A small sound classifier, trained from scratch: held-out accuracy 96%.
Rows from block 2, named by matrix and row number. Rows with one number belong to one neuron. Each number is 200 + 40 x the weight over its row's rms, rounded and kept within 0 to 999. All counts start at 0. After the name is the row's rms in percent of the matrix's.
# gate: MLP gate (model.blocks.2.mlp.gate.weight, 672x256), inputs 0-127
# fc1: MLP up (model.blocks.2.mlp.fc1.weight, 672x256), inputs 0-127
# fc2: MLP down (model.blocks.2.mlp.fc2.weight, 256x672, transposed), outputs 0-127
gate.492,091,182,187,178,204,169,222,196,149,224,213,142,183,207,239,195,192,169,239,145,263,158,116,193,208,178,141,123,211,199,241,196,200,232,220,197,189,283,134,204,141,228,163,280,196,227,283,179,227,157,183,280,128,198,203,273,220,242,252,200,142,233,245,166,203,211,186,200,248,99,166,194,220,176,193,157,235,205,193,174,285,239,184,124,245,219,221,152,183,227,179,151,191,212,279,184,244,243,227,266,169,222,194,234,207,214,215,192,100,159,223,207,161,235,190,156,183,194,141,223,256,251,220,168,76,184,189,93,157
gate.493,105,187,212,210,188,201,252,157,266,239,179,134,228,217,248,197,175,246,181,220,123,188,148,219,171,201,96,124,202,204,219,209,227,240,198,234,224,224,148,153,219,167,230,252,241,296,173,184,210,200,178,212,201,230,149,209,242,180,252,189,253,273,260,176,158,200,195,222,224,238,193,216,208,200,148,253,90,163,255,198,201,250,150,200,259,160,194,241,193,133,184,244,149,216,296,163,235,256,230,228,196,171,185,231,131,262,222,132,158,154,248,170,243,185,147,233,259,229,247,186,235,131,253,159,234,182,133,211,138
gate.494,092,220,140,240,148,229,180,148,129,195,165,180,237,104,183,209,208,242,245,223,194,274,194,255,197,161,184,238,227,143,190,226,178,246,216,239,182,134,170,161,203,196,170,201,240,197,248,158,217,247,208,152,176,216,192,211,283,244,341,222,154,173,176,176,193,157,186,203,166,237,179,201,225,210,234,216,153,247,183,199,255,153,244,221,191,182,224,185,241,234,276,227,192,256,134,174,179,158,165,205,204,206,191,245,306,167,204,301,185,203,137,110,148,187,137,152,258,162,236,224,225,229,196,192,210,222,212,191,209
gate.495,090,194,192,169,189,231,184,77,176,209,129,105,205,229,230,194,182,190,210,157,269,176,207,139,170,168,194,221,161,221,139,204,158,248,172,178,278,185,220,178,244,107,182,187,212,198,190,276,166,200,217,268,172,203,148,207,206,166,247,144,204,173,165,217,222,221,136,231,227,166,184,157,217,131,236,95,158,141,238,223,210,234,229,155,216,209,206,243,266,187,185,188,226,148,233,182,174,195,144,259,224,186,182,242,240,297,226,161,242,192,189,269,166,132,144,245,190,225,187,284,239,153,143,198,160,168,195,227,228
fc1.492,088,229,191,197,162,204,173,229,195,213,212,193,226,193,208,197,204,190,144,191,206,251,214,212,123,186,179,170,214,155,174,207,238,204,212,197,240,205,205,248,165,104,220,262,267,199,232,216,130,143,195,148,207,164,202,240,220,190,139,201,228,176,205,164,194,196,225,207,157,223,186,254,235,150,260,225,144,297,100,128,145,202,232,174,144,160,179,253,151,248,103,197,211,294,234,162,195,245,209,165,143,97,219,174,279,151,156,222,162,174,208,183,174,168,185,243,191,284,173,251,142,245,244,172,215,191,129,156,196
fc1.493,108,224,209,157,231,208,222,214,119,224,178,235,217,198,245,193,288,186,158,189,225,203,211,225,162,226,176,183,181,206,240,192,263,226,181,126,281,249,227,176,162,180,193,203,173,266,222,249,195,223,181,234,202,243,171,240,120,164,195,252,163,195,257,237,158,187,181,209,200,221,129,183,159,245,190,192,132,174,264,190,201,195,205,140,255,203,189,278,218,143,271,209,274,253,283,204,194,218,191,192,225,181,165,138,176,234,169,231,238,146,159,236,144,176,205,290,124,204,238,241,182,244,220,206,171,205,240,144,211
fc1.494,096,232,180,194,151,207,227,196,199,212,139,224,144,224,173,186,218,215,240,239,233,272,199,205,215,246,173,184,202,155,188,182,206,199,201,243,219,194,212,234,190,185,165,141,125,193,285,177,172,219,226,228,256,156,173,165,289,197,283,125,201,209,257,154,125,162,243,125,219,261,252,211,232,179,255,280,225,241,167,212,171,141,205,279,188,143,157,219,222,213,192,168,250,219,209,179,161,170,196,262,259,156,173,207,116,153,137,140,196,196,234,239,195,247,292,173,216,191,212,172,212,181,232,156,227,233,153,158,251
fc1.495,089,205,198,245,243,196,106,239,178,209,234,210,241,224,217,193,226,247,212,210,173,224,189,170,240,262,193,137,221,169,206,167,228,197,194,145,215,150,199,196,225,211,207,130,120,185,163,145,247,185,184,173,163,122,158,221,170,229,226,253,141,204,222,217,168,283,266,211,228,211,257,230,210,169,200,271,199,254,212,153,239,267,178,130,222,201,224,228,155,296,296,187,219,147,179,233,212,275,276,257,228,188,166,183,183,127,192,164,145,185,240,170,189,250,234,246,147,175,222,233,140,196,171,166,202,225,203,232,273
fc2.492,099,165,202,180,294,168,227,158,175,193,207,161,256,252,178,212,238,97,229,203,240,268,253,184,156,152,293,248,206,148,199,162,235,247,162,130,184,229,258,231,206,161,190,248,233,168,185,167,107,132,265,193,212,212,290,192,199,199,158,174,228,227,148,173,98,235,269,145,220,208,226,182,191,261,177,157,138,235,184,214,200,241,86,113,171,262,189,260,264,123,192,156,285,198,184,153,233,226,180,171,222,232,143,214,175,224,196,214,182,193,233,222,232,190,189,157,267,229,157,251,189,228,265,184,176,219,208,191,197
fc2.493,106,178,217,163,189,136,148,160,181,137,254,200,162,237,202,191,200,209,75,225,210,221,159,173,203,232,226,142,136,231,133,210,222,274,172,214,161,301,238,248,205,240,243,207,210,193,277,190,220,192,151,249,274,230,198,204,236,163,251,167,242,75,276,173,188,128,152,185,116,193,242,169,181,212,185,164,183,219,151,225,201,208,245,267,163,218,206,182,207,229,173,182,153,191,165,160,182,209,254,208,157,209,206,208,241,250,131,146,181,190,204,169,185,158,267,178,178,211,216,146,235,190,181,271,229,102,232,238,132
fc2.494,096,199,105,184,254,266,256,251,161,280,187,250,195,270,178,102,225,119,194,243,88,240,243,239,207,186,228,230,180,223,261,242,263,217,215,221,158,218,175,173,185,177,142,224,215,168,185,194,205,183,192,143,227,279,187,193,209,252,132,174,167,194,186,207,162,177,206,191,171,270,220,119,165,177,196,256,218,221,266,207,211,196,203,217,202,263,175,185,191,235,194,192,225,258,150,129,133,243,188,206,149,238,198,313,164,205,156,243,153,245,226,204,237,191,264,166,238,214,127,229,218,237,194,228,202,260,155,223,186
fc2.495,089,242,254,238,163,169,226,178,159,227,230,214,214,241,204,182,215,178,233,116,164,192,275,180,229,222,228,188,211,143,174,208,166,127,233,153,200,197,278,208,197,193,237,163,190,189,214,203,137,238,279,223,129,144,148,197,206,234,132,121,137,235,190,199,179,177,231,215,268,164,189,213,227,175,172,222,209,203,219,81,289,154,291,247,285,173,188,233,159,193,256,189,141,183,212,196,216,202,237,195,255,146,171,198,210,208,252,180,214,199,163,245,132,245,161,128,169,193,213,168,212,193,156,240,196,177,192,187,136